config.toml
image_size = 64
cutout = 0.25
decoder_norm = "layernorm"
decoder_norm_position = "res_post"
optimizer = "adamw"
steps = 6400
warmup_steps = 320
Rows from block 3 of the text decoder of a small image captioner, named by matrix and row number. Rows with one number belong to one neuron. Each number is 500 + 40 x the weight over its row's rms, rounded and kept within 0 to 999. All counts start at 0. Numbers have three digits each.
After each neuron's rows are labels from the 100 texts, of 14848, where the neuron reaches its highest value: "fires on" is the input token at the peak. Only what is clearly more common there than usual is listed. The data: rendered scenes of coloured solids on a plain floor.
# fc1: MLP up (decoder.blocks.3.mlp.fc1.weight, 960x320), inputs 192-255
# fc2: MLP down (decoder.blocks.3.mlp.fc2.weight, 320x960, transposed), outputs 192-255

fc1.233:589442487506470472532481499569544455436545450501509503518537512415526517511491480552557435466501451450501475543532468473486531522540487591464496450502487447478491551531459471494419539461496448
fc2.233:514518544470494487531475470438528537467500466511464444474550512488575490487437464525500442418511488508469465513534503544529503471504513566534513539626500567614543539555468488543546479435542509
fires on: "red"; "teal"; "purple"; "pink"

fc1.31:524481509555586526538467567508544426473485492539515467509473553456397522473530516509478515470473508509497526479543477499526437433514541527478522443527485486459588546442524484497516517486579590
fc2.31:432521561516432495457523528469524584478460579571505437494392542386456429527427543537471513511441481502458447476497553523518464518510536536581423528473551491460540542484485460491480462526526524
fires on: "egg"; "torus"; "prism"; "sphere"

fc1.378:488497510493444479540418490484531504501538440498489451483546532456500482521597430511502530462487403432483503560516499550518517543504516505525455532600467539445587515483493542468532475535541461
fc2.378:483526466512408476538537578515500502512584489516443542424505516475558515446456502409521469531567526541496586498521437431549436440522547482549506464606495468506541515451411497581489506528533460
fires on: "pink"; "orange"; "purple"; "teal"

fc1.737:503497457484522502516499464438387493477509497455491562467467495460470518480561458523549505471540463492494424480535550467521516512461455472515455428518495478467530475518561500590485532493430479
fc2.737:462513492520504505472488488488506440485495540505483488498531447521455482577447482540536479482555515508504470492442567492496518466456539440517564545485538494477526443495620471553498474533423515
fires on: "black"; "brown"; "orange"; "red"

fc1.431:456516488496476515541451524481524519482517444491415428503582511454494482521450468460553488478452421477420385551508466523430422487469392413511547526494495542477530557501539477490557525510491471
fc2.431:489465434564482447555493437560499519553527466537503553548498541528485491486470498544468594493553455502467472437494472481511448493532545514489576463548486547542528549477411473538504484513419499
fires on: "grey"; "white"; "metallic"; "pink"

fc1.82:507479419490492489483480454501485455486480484426586439451520554493472515457516430527558499493575507524538510494505470427494599415548541410503548465484554455542485474528516563523482561516520417
fc2.82:522511505493537424514459537492530525482538437549466427510481528497499581448493462579473526446536589522519513473520464583533522481497477493420484511535523489591518515558513438528375470499450488
fires on: "white"; "grey"; "teal"

fc1.387:460475484465492494527532498482547500526457501497499512536501509570523475520470483494496555491521564467435517458543533547483522529479547468538424482529500559449510533473458515474509540474504507
fc2.387:563582562519508519549503472417521517484473565538556508466499542478504463516436495530515525583541444550476466491492515465408492525465499489476545459516538517497524473473558491456522456568531537
fires on: "egg"; "cube"; "cylinder"; "prism"

fc1.441:597488520520433470528456517496512468486549416538433504452498568456547477424507525558563497478476439536490458530534551498502454502546493493482467451548488475532476592490476403505504466460527498
fc2.441:492608525456448530530543470518512575516453532496426458540477511524558524597564473496563515497535560422437501450440552511542504496475503473486478472514495596500498545476497505529445542579547480
fires on: "yellow"; "orange"; "pink"; "red"

fc1.497:558517491562566523505520463467546466523451507530485487545500532517427497503510458529492547493523448477575547432480529497429571536518510486535456432558537508507519546484499475457439539475482373
fc2.497:477540551512506550432509535466485479515517562463437565486407544473545492518542511488495509499491545542534466491565462430520498542491528495531462427547566457452442496563439487444546488525525484
fires on: "cube"

fc1.558:467474478495565510486499466555482460505411520518520438520515537495571495506442490502473497481491479493500523568529451477517480487427563495489545554522546550517482497435476461517529466499522501
fc2.558:482480528479461487496477428506491478509509536436474486514512470469486547476549588517478492498508497495432541416456529513537576486428450443510574518533413458489434500470550491503576548480519532
fires on: "grey"; "white"; "metallic"; "brown"

fc1.229:487530539490487461501440483450486474507481524510536501521532507491528564565447480467548532482534424449508425585560459490554451589463477471494445440558443438510509576485462514514491486551560457
fc2.229:489488490546521492498497520529486573580532487417524495500505513538530478469438497500560485437476592457549446515529450540532453564536510481512486474463603518485528472475480530471414514509523554
fires on: "cube"; "matte"; "purple"; "block"

fc1.141:486525517541524549479546583463491489498480509428503448522514428493438574469512538532507560436446425488461525531556511498436517497484487498445464498464519487434476511477529517540526446389541434
fc2.141:466489476532490413547530528495523615518558512468458478572435550422439474537477591534427450437540525507406624399528483491458492525484543465489479512454523437449497448457476443520547466486506508
fires on: "matte"; "glossy"; "metallic"

fc1.762:541440478519506524421490535540461433498515450441493523510484584481439455437500496467442564477442484459440549473514621513519466457497446521505496523512498505485506542537466525452525495523475557
fc2.762:562512441529468519562510509514550424539533496595512432545499537523460475482454533507491499461484433481480513500543486468472510491495528507499528511499447495555497482517447500473524477489526469
fires on: "grey"; "yellow"; "white"; "orange"

fc1.9:566384479527483505422477504504548462487420447440497498475526535460491470484549505478441534505481469504550515532533527504502489500525487551542496465567512427528549500467478559507453567490548487
fc2.9:503466525508489517468487507481494497523539483564542489403439446518524559479398495529491417499541514486445515517506518482487521468547561528468511490536464496476550521471494475485451495535516516
fires on: "egg"; "pyramid"; "wedge"; "sphere"

fc1.555:551451481515515524474495499495554477383569469501436465518534529493427503453473495479585548452496516466461455563500556455441566458538509436467501521495543461468546496509484468520496490499505495
fc2.555:389535482528522514466453468499446458472502468475465557539469575549557443532506519481469516437503524414537491540550509492456466542606515499550533489483622536505500550499566459588479566471481474
fires on: "yellow"; "red"; "teal"; "purple"

fc1.190:575485486503561482447585444462455520488522445490543474472499588460531548499432583541557539506505409516454471496493541402543555486510546568497486517471517482472520458444602514556449534460482468
fc2.190:540538509512529524466463522479525543477564519513537456476455477526546498477516518458438498502469476431426516554503522535529479438497485529525496478492514531452511460492501511543527484439447489
fires on: "and"

fc1.614:544569410498594501489554440511519477547524519452491454479532562533487507462493480514537485460490488500573530459550487487502532501459472453491562479491485484481530524480577546425444510442476556
fc2.614:526550519546458435493412501488528445536478445552538500517464462519462490486469465472529444492555506447474456597454473547506530527516596536499513531571540535484540511488519531521534435499438496
fires on: "green"; "yellow"; "brown"; "orange"

fc1.742:519557542571477486468511429426485522508505486522538528434515504433522508439505494542464455472513500511505516503556442561525512538494512514492490498475485506521450499447467574549492440552525495
fc2.742:549541560517510502491480479498459479464472519436487497509550504545420491458508506543564472564419532468489572475510556534504484452514503546554479525521529445469434467548478460492490458507508518
fires on: "yellow"; "orange"; "brown"; "hexagonal"

fc1.347:561561468501494440565490502537569504508461503497497492458484530460499547489488529561531511452481510499418524490505489520512492500519502518510517521562525498502563536463458576484495527515521478
fc2.347:535447520491412491438482467436483536448504449538485568574542417511473452512495453490463583510467516441608472542468514487508541541502481523478487490464507513526530461358467528500534515476468461
fires on: ","; "orange"; "red"; "glossy"

fc1.690:494554543486457455505473516362501511417496458493522510461544520511522547499492502544534505465486453509532464548520491497450462530504510487519471463560496445534506482537365494547463485517482472
fc2.690:513519499504532517404493575502512482513544545401452513501455577567488509515460537512502478531562485458512510466483504496515458495468547447520433481486506516522431462541517501509559561491487599
fires on: "cube"; "black"

fc1.638:552495514454477457501503522470558476436445535528495506537495486528514471533419410483463557551489460512523430567513512509546527502519402421522501512600528475523563532481493462483455442467528423
fc2.638:498523499516528517497493455548463536445515486463487484498493520552514461478564484414509432462529499466569460513505505528546448597499499485447525545491622459519480464501477489538503501516552550
fires on: "egg"; "dodecahedron"; "block"; "bowl"

fc1.570:502526527511529558485474510463450516482554468443570540495527628560535514515512474579480482579517516527462479487532462519520444505565471493492469433555469480486504542489519439492526530479528500
fc2.570:542469512543485473446517455546465486446509504525505509466572459510506500499521529454523502480497580525576441470529484433502563443493489506486555530523552503574449562427513527512482480486475544
fires on: "white"; "pink"; "grey"; "teal"

fc1.54:570472450515511427568504508404496565481400475478441482529487551464501456445486510522451540468447513564470463470518555447544454517471505485500422444476468469447449490545538495522448485537566496
fc2.54:489558485512413482527455535513425486431430488518503490540502441516583487499550495565572592452533488459405516553470465422485559498543524461438514503474546462473471522493445549567535541547469480
fires on: "green"; "teal"; "orange"; "blue"

fc1.717:562544434452501416441468432472500511531481501534541462528512525468545517459491435516524456484469443528500534526536483459501446522559485490581507463520491491515494490474518498487466496593450593
fc2.717:550462530526411409498486499490512489529511486466513464493525487439485522534506514494545505432530556468495440546487488494596548527439516464450483485482562537541528390525527461522486538502541556
fires on: "cube"; "jack"; "bar"; "tube"

fc1.217:500477535524498498487440467503503509473441453513504490435514523448508620501523472497505491533483481450577484484535488503481508491522447506544502482482442501533496629522501466526512506464484481
fc2.217:453527435474450450419471524474460546499553553479475475503571497507504466492501499537507459518533547536486454497527422516536533515524424444545554480511498516510432546439482436558534483544521453
fires on: "pink"; "yellow"; "black"

fc1.15:539499438528493552449462501507540553415492520581480490470499482552485483514481585504474545525544519531486548479486482528460504506479551516512487561474456475479429500525466490537544460448459554
fc2.15:475478577497486523551456509545456545522570518501430568543520492528464504466483466547500512513481411497471520511571522438452456510542422545520614461496546501468504525461463547569459462450520402
fires on: "yellow"; "brown"; "orange"; "green"

fc1.169:499460481456482481501517495475422501472567467492510530460549502474581539478493539505533549519496420457534502520601539509477483452499487416499462574550471485458486482520468554505524472498509511
fc2.169:539511511523474446415447525551568467499532529462525498507579477519481551477531512518568505405527514423490549531492499499511495501460512498494442520553433477553499490526467580509527477493514466
fires on: "teal"; "pink"; "purple"; "yellow"

fc1.583:536543530506560542464522523537550525514504507455481547500474552497533459455494554543531547446470517500533498451464514562504468475470442498517493554497468489434524531491496498481484494534545587
fc2.583:473498480540459555503491477510561435524470482538497511528524464482509525527473496494488524368509486529501465489510520481519543474512556497496464455535460612520488513489466523507497448495492516
fires on: "grey"; "pink"; ","; "white"

fc1.666:583444450575469455583500570527450488505509526442503546444517535564564520536485468467502489501432464471447547475514453511432480539457433526513462505534508586478504551502501523499585506480478525
fc2.666:506489459481475523540506520462523509481439481450502576459491488472463475502508523503564478540512492510448517546507442419523509519431523535514484468478442413496437543445401552490571512489507468
fires on: "cube"; "white"; "and"

fc1.560:436534507447500528497567445571525412517535414506433465423493466612519519490460474527552509469503461476480500541546517523471517433498539491464512506468443592418524526446508539507532402462516527
fc2.560:509496572586491467514531516563529516430547498499483521497528512521531473510478534428485569510581501534526463541489511485484433533514455464567592421501512490504536502467501513545536537451501504
fires on: "teal"; "grey"; "pink"; "orange"

fc1.258:482557568499499490421469502468492497447516490569507549439514528513470515522494545516529470465516533495514482530499456501546457532594483486495431426500521545562508548483499569462451473515419496
fc2.258:463578434524452523499531527470457476510425464484431482531525453499578539495509514491550503489514502420469441514522491500462519529525493453468550449538546545521464449474466548488484501471568498
fires on: "tube"

fc1.327:497507555408531450455460518470492514514533514458530505538579529499526487537498514551544488579391470517568523479471428464489557560482487514525472529521433562486484494584532456532503556476435495
fc2.327:493538507440545474496454499519478461508499546475546481481561438591513471405521452483553505486462447478523490507492502552469524480527492483488471537443479479474522463455506529485545460488486541
fires on: "cube"; "metallic"

fc1.248:491502525461507497434551461506585478462455476516536572430518462602483501491515517540447547485533437545509536511558525491532493485530503493537539538487448535442537624549502526559462565473473514
fc2.248:522524524477458542546477518483497525485447478515479547484516482474512525558546532486507449542498384503520545435532527426480512557481524452575515446468448401485484574480537481464494442511488458
fires on: "white"; "yellow"; "black"; "green"

fc1.601:463466538532486529488561487478539494466479504524434517522547449517472499507510502544517591525543476533460507515545519505509473502490476474475510475543460470499554520481385501457487464511560586
fc2.601:552514539483499478447454479531487502394548479484526499542451544489467489532515549454516463449545462553515525490529470451496487491489543521503513535592480467567526543438481551545488468533551503
fires on: "metallic"; "green"; "purple"; "red"

fc1.616:535501464495499431479491548510571431469482513501519480472529534491467453495540542504475497420511489548438461583462459535467506475478511506548461504564483525478455468484488538528539472451530529
fc2.616:526493509507508537550494496463524476412550474473459477543443506507484506501541481550427537472525490453546461432518508462502452469553514495478465571448587460508534440590480442433452476476454531
fires on: "left"; "and"; "hexagonal"; "glossy"

fc1.471:549465474474439463455352463543532505479542527446499534487539492504526404482531480498494604440502448531497514530541534446443411497420482473518520506514487482515449481491467518489464504518514572
fc2.471:447472541579469512432547546509540518539526583481431452460521511468518538510485512587565553441466456531458547457496454481514576484480521484509461498457532502485521495560480549526372508505468530
fires on: "pink"; "white"; "metallic"; "orange"

fc1.389:499384486510523526503550456451481465454495444510469466445493534450484538507529525505560505522428556482476447495525500474506451472515524416471543484494538534453502495490562494423513453430487414
fc2.389:527468504468522501445514464514427519520467549528510517502520474455506508521531451470482524517442431466508536481511460491489523551536438511491536503523515533538532556520535450529565562498468457
fires on: "a"

fc1.317:469539442492458495514455492487495517510485519474495483444500522509488457460463440512487535472511418475531525502519414497549536476541525499504483556505567522465489501545426535492497526514559483
fc2.317:414405477470441528563547482497419565498482544494548493535481476576429552563539573596509459475456504509456543471520524568552485484504480563490454503493498506514509500455497496555450449449489554
fires on: "matte"; "metallic"; "glossy"

fc1.236:441495493544530507494507455580489465506613495496534443480553555509513511554461464523472508540468464483404454508559513535495547491566486442431472514543467512484489548524526452465490468490545496
fc2.236:521487494471564521511551488556542550495506538522555518478437478510458487526528541548500525533521483473454509474530482448449489470527553540445448528563491520536533463480470492451500385492491490
fires on: "white"; "metallic"; "grey"; "purple"

fc1.5:468537520437541537477536476505512538499514500541511502478474525487541593495508489494503538439545522471476484439506507497530422511577532489449477508498536571531467509480451484486512451459427464
fc2.5:543499574490515408481529458456520473557470476485525529506568448492566449514492514500560518551526458504554459545484520507492473514525462435506492559499510515484521554601518501597526456443502461
fires on: "yellow"; "orange"; "pink"; "grey"

fc1.462:462478453500533571549524494522504472520530448489470486468589536536448504551549498499538542503554547434508501472539469461462447497523551473482548559488444528503538458477467542510483527462477433
fc2.462:532550542569493473379445508564518527392442465518461498483484558505510483574463483586471480533462480462464459525550521504399468527476426515414458502415525592533539539489484497514498530536533509
fires on: "grey"; "white"; "pink"; "purple"

fc1.310:432477483487480469522466440547505438467534471537500503487471536500559509506536539555457506481454487507359554447513583506480541540525516497515467581540520510513532543552437485477482496437477500
fc2.310:478503495527565516517490491492510542507541549572533526459490462457499512534499533538487444570497550545493475446460471390515467447517487472519487497455550488547516537517465537405447495510446483
fires on: "red"; "orange"; "yellow"; "purple"

fc1.208:467537520514520523557478492437525444517493499500427442477498528532601456454517551500485514534488510519533556491542427494539478499468546489443475491540413543512407537424433500501590519471573415
fc2.208:483497594449475507560493525501475472475514460468486436511476514595525403524482521476445545492497557549473524500452493415451437476512464478531512551451485513498483466519466465554565492473549489
fires on: "metallic"; "twisted"

fc1.585:561498544573499457498434458479519522494502526459441531552528504463472504419475447537457494503463510481496468578531494499464519466548523473473484501588502518540510497516421461470421444475482456
fc2.585:515529480517510501505427520513528453506479453428542510461522467502488511492447514491498502564508497501521454576457538466433522508548497535516481448492517533371526528511473510470531457497478565
fires on: "glossy"; "matte"

fc1.503:517535495497514482555514446505543501468503473502501563515531564503540485500487480487473553527534475532474531463497508484544523515492524505599470491528537500497490604493424499460544517533547582
fc2.503:509470478428523512564517576533402481501589488478475508573513498516603492518426573515499441487485564461427439499538435545563528487547572437444480528431479472512524510531453500495488492529503498
fires on: "red"; "orange"; "teal"; "purple"

fc1.646:508435502525498531546534424461529587452496492491509506484493462502523488555539475538522492474502418581451516472566468434586578526469444508494529529533521438522511494516514495578498548412533550
fc2.646:465530567531492453533450502504541480498471531475489464526487468502493455455508517480577479469535562554391526467487460473393432501552521468510535384490519454560564521517435454422496538533451475
fires on: "a"

fc1.262:419508444562477447508437533517468516467544481467527430524500495502561435531449545515499480518497562501437428477484535514633604483499505541447516512508553503504506545531471539468482428503441479
fc2.262:536477480463507548437407550492555553520519469502586501542468432488376462472514428511548468517518532495486495519451467502482420531476436490449516492527508536480470514509474524474443528520459497
fires on: "pink"; "white"; "teal"; "prism"

fc1.767:479490453527538384439503449507536442494489446496589544485506519531540486419487530458569531426509540523508528512538495516533541483491491414414529468488568560431507527463533562443473435509454500
fc2.767:430481396496503442480472496471529532506480489414419472534458558494494481538492500482466491497528504448560532510494553517462487547483466486491525498516574531543521547522525490510529514522476533
fires on: "yellow"; "white"; "teal"; "blue"

fc1.320:517547424497508442493472509476484474557538528490524491447567480488558513449398409533484518514457507518491455535544432509538488559478462471490583502483457486523544539488477507553517466504529480
fc2.320:514427478455530560498555501485487500550549511456484524530555561550502596491491506500498488470463612487547535480498510543481511500454546477443512574479506514486508463542494548566457510488472529
fires on: "glossy"; "matte"; "red"; "blue"

fc1.541:467478542496442483476508581455529467517514489424569527475533506545462469440500496537537561435464468512409499556541540449490510527435508495576448497573449506522535577510537468565537504431533448
fc2.541:426459444468536490508586479538491546549520497482439549475480570437482512485474490483446571492558595562473551429473476542580498439499535461535520506521527472509510509486493465458460447541420476
fires on: "red"; "brown"; "black"; "green"

fc1.35:497415475532522508547505478514483482489580491506433520523508558496495481501498499500553516488431480503497484493518487433458587502520495487533460528534470506566551416601500478553447458449512497
fc2.35:523476531463554513508460471483482493442508527498513552527593510513549428514459539421470439518523481476502423463479530543493534455548532535561562542527479500574567537552555494489463490467474477
fires on: ","; "the"; "matte"

fc1.372:542394556452548524522507393507552451495551517433479451449457541529494509488498470474526478505528557501510506491491508471429493498534440470488506475541481454500468549522551517476506547480493476
fc2.372:512508479505463424435485525483498504450522465505535496501455474540470548579439455504497485501528459456494537513491456554457494528458449507523513449562551407526404494428514444543546435542542494
fires on: "and"; "brown"; "orange"

fc1.30:563424539507512485497464470541538389484515448438518469438502496474539537472455502507469549572473464459512456486473530519474521502446447485496472493493549464416511588493571453538484535517472486
fc2.30:488517447468527440508539505538554542501531495492532530437495513412465572540486495496514510588488485528479493588403461499514510471506485517531511487570495493566542454501538515446449523495525544
fires on: ","; "and"

fc1.500:478467486500532472508432526501551442448537500481449491481459494483430489413448536531512465562439464554505537465561515459462539445519543506542514529485434412533484541407508511468472489510514531
fc2.500:489433431490430489518423561505506448442468482452548499499509506521477466501449506463461499494502463579586405514573512519483483485439515540548560565533494436468524488538505491518510543500528539
fires on: "teal"; "green"; "grey"; "orange"

fc1.142:494446446496541462450561421400493501446481508421493510377532584471481489497525506512514523527514477505414481579519460448462511488432517436562517472469453465433514526468508537512476545505497463
fc2.142:557510504494587489480506523464571522525502576440537515464458542489497496475457548533485553447559490513438534488401443513416599446486452493511466550427504548471492513568464632486572487531502587
fires on: "egg"; "pyramid"; "octahedron"; "dodecahedron"

fc1.89:479441499537503524507475389499532459481506449464522492491437492472535515507461567541427488526551534528480472473492528483509525536496567426527550436524533530456484507531487494447542511475557521
fc2.89:549485480596452500513472488565430524435486446447534504530532492518504544437544509513509462508511530524515461465447540558453504515411501460512502441491461442541448520477502520510523534474485473
fires on: "pink"; "grey"; "yellow"; "green"

fc1.568:528429508520528450555546496581569526421429512534497458503565557466572516446504514500538599437528461564458508596555547513501430476556474462495520533545490517510553532473418494401466500492459455
fc2.568:508523556494485523470500526445476416540460533535577551520505514464552510542551489555479415475414587465530501465449464501487575504520495521514428452474516529509537552467524452506549467476454456
fires on: "pink"; "white"; "teal"; "grey"

fc1.315:520529524515488477444427497462563485471478530450538513469422509481529487522488502555444527508509411458513467498515481528497469531494451540466543486528495503488428449549470464554500524542549584
fc2.315:497471485536476582489494453466498482561454490575518509456502556527526430475501544478532500498537450483541506459470500447513491532479428523556556486500455573524550486510507516536483525502478501
fires on: "black"; "<end>"; "blue"

fc1.516:524388514485530516512524472547536440443529437524459397539558513444405487463461499504579530512463500490484461493531555539549507507620468501467475500525481567469585551552495513460433395511450437
fc2.516:526516560477520565445450504498500381508454451434524510469471489408473479483442502454557446502481476554524493510420500472446550443517481512506570503522593431494510511516499580560541458456409454
fires on: "red"; "pink"; "orange"; "purple"

fc1.207:518502459413494519430517540528487478468508580503493474486515560492518533535457502545598509510452510505468567573522465454441525523587514495563518545523484432533552488448538500596434544526555477
fc2.207:497529452516553497603569550440496533624495473480549476479523567444527443549442478490475524492478440501468493471468571561558517451504499550497484534513472532504581465511494539459448482464459480
fires on: "green"; "matte"; "brown"; "purple"

fc1.714:531499463514519577482554505550517495522420479483534520494594441537497490453438492498559559572506454481517577470511552399528440497514517529469518505475496487432553481489508570532531504523483495
fc2.714:545493456515465525465464539504463557500513498481476404533550551479498582543474439539461513482513485556483532566516431528508486501579479430529509497544538600570479467506393485548476516482531518
fires on: "cube"; "black"

fc1.491:531449587531598508450494492489544478510474456495495488340511496544547492475430480587511526508473482464503474521477567529503566441470519504423567416521523468453527561484478452542482442552515482
fc2.491:533485535471518590497521418486516504465421511466438530535504486517490564573531424529507539558467525509487548566430487517632494512522447510537458538488485489571495516535495463539501517433512471
fires on: "green"; "teal"; "brown"; "orange"

fc1.652:517546522491509510483545513440492433443498516517504507530559500503546520414424466539516539546567546496542566492620543511481479534523505542469510533508510475500524469503496557499510505495474453
fc2.652:496493407538414573490503517507521489509549467420506514545489529524475487463405569546420517485572523482444484491523456542518404521483491497558504467517530478510478495538408524507579490512510499
fires on: "grey"; "black"; "brown"; "purple"

fc1.97:590472509499529481534509447432462510538496511481449507479473505463535505505465563486526547559503510525532456422517484454519486447515429503538537516508421496488479535516541517480458504382470466
fc2.97:524541487534500602464449495456418498496491525514491616476473523501454525549464436423504595554498456472524524481489557505472430456514404504467556542436545535462487503504563509486478559496473459
fires on: "grey"; "green"; "brown"; "white"

fc1.115:449492572580547475509449439488499501438609500503488515467501536471559503500513545511419468554496547485471442562537498470465516457547409433479530430515422542439507523518488502514444462466547486
fc2.115:501470475515504568505528466514520485519483554452505520483495461446514518513484505499482455421486560482508531527493587508581468551526502511526482545496469507525509466456495488511532521517438466
fires on: "white"; "pink"; "grey"; "yellow"

fc1.316:480471473422509552473498558533483449433566536476513494457542507477477492477531503549497534557431488530524471574536415473420463476465562495444531515591462453529555573506493520464527450490455439
fc2.316:494480581524538493484481496423513471509512528510423480483476513590500366475550505509476449488504501457494508456524542517527542612476493483522481511472488563433447516582536494526487500534503474
fires on: "red"; "yellow"; "white"; "metallic"

fc1.612:530430476526477478524550516538540500525546452501480512486506493517521613495477463562492496512478505434514501484526514495495488530592530505494464437558482498396495509501491496469407457475524566
fc2.612:489442595488554482501486451519570536506476529488556527489377516445474446512588569463541467467484492471468470578460566504485527499451502478538505525491547519470463507495465485425457593537525575
fires on: "tube"; "cog"

fc1.154:519453476458523502537469474522500455537512495463546557513556463486479553534504500587586457442489479535473497510501504540458542535435555472427431523577426523541507510554519489513541496513456488
fc2.154:531522486494487509439494487490568501490430495458491527460571457495513514493510409571458545534454551520515482522501506499573517481500495528478474538548508465513492576505505493485528408585527588
fires on: "a"

fc1.67:525411432531543445428516425532549457496550443371542471480512600482462490468460447448492606440488529500550546483510492480530504532461542451437464560446437516440508500488603513452469497465459500
fc2.67:472501495477516541466495512485517488546403471508505447493471443481524500438473530504513381502482479491476532427498562525522492531480426467406558511546471566443474471477562511537554513466489505
fires on: "white"; "teal"; "orange"; "red"

fc1.91:613510493515538515507471440488524420480489464496488492454527537488489511495453542496526500547424434484463467529513516390464539468547518479517483563589601444464565540509513545500420423495518487
fc2.91:476437493495499518534505452474499536528544516534480466568539512531604504554509479484513488582478454421506535509490459477503541482507469529515500553509514552483508505542515510541405536458487442
fires on: "red"; "yellow"; "purple"; "green"

fc1.114:496516557431538546476503450494509498514503532507538517509540550558563490458491435495479498510518522440421512571479574453468523517438479445483464477533509529512453524545514536530511445516519426
fc2.114:519541473478518460534538543519495455501509506447493518532509557499527448537448569531474449464538600546468503505536528471555518420550520511503500459465503469476532510509476470458501481546506532
fires on: "white"; "cube"; "twisted"; "pink"

fc1.107:571521488523538505470464482468494468496538488496520478488555509496528506531496524510474556470480479524509531508520458440439474542536461567521522476594411532490521518507484596546477482467506492
fc2.107:496429525468512552486569518443588516451543578494520533451508454434483472598505395523503555586489520519449520446484487448536409515575558504485500459499541481456555493494477527485465513559516498
fires on: "left"; "metallic"; "right"; "cube"

fc1.309:496475536521522560457467530502533440496491422521483430500571432526494539474528509535496525415477457522522507532503497476466509488463488494401430488587446486451492551481439512473477477537481518
fc2.309:493491482555511528492450505425501553461498457560497478464465511480494372500469448512471512480466530461470436495532541479465431530541477532515532522509446511516564573480496517496549516438539476
fires on: "matte"; "glossy"; "metallic"

fc1.597:533474446443556536485494489498441461486539574483518505442457514563498560517460528511557588508446499505525567525489512451556549472488492423462442488514520465503509488547425541491478549478481494
fc2.597:500523488482508542448455539520506415537515481514499485448522457525497464490557427539518492514502426483465452502553517446506570485460571530518468553471517554486551468520564498423509480552447543
fires on: "black"; "pink"; "red"; "grey"

fc1.467:525511460549521480498452441515510552475566431533448465427535525576533514466434505496537494477486494481445489490553506511382497495451553554524528525479458522550459552514509547530468422558487472
fc2.467:543593532577544485490475515474542499476508495585468442455449522493514422502554565542481485559532554422513568557505455520488497442466417447513469531454505496430419489461475557452485482517502485
fires on: "and"; "right"; "white"

fc1.669:597506499528532444522522393519568479532546455491450425493502536504543506502513459525494470497426462454494476465472544505513550517537495567498589504506510572487578527569561521499467537467471489
fc2.669:525401491564535553514490512447494497520447505539453534513473603484544443578515527496463468510480507552494514505600497575476470571495488499555515523502441472538455566478496443525601425547564489
fires on: "pink"; "orange"; "teal"; "yellow"

fc1.637:525464507548559502510479460521558485544594522500538518490535475494484552465466527506461488434481470488493535531511520449444508452510432413515503509442415497475472515509472547452464466520480516
fc2.637:565501484500468508499509471485557572551458519523487445477586467507446591546493479533427514491513514475498529461418447532566477565445480534513470536572517555451507484492518512539512527476495483
fires on: "yellow"; "pink"; "purple"; "green"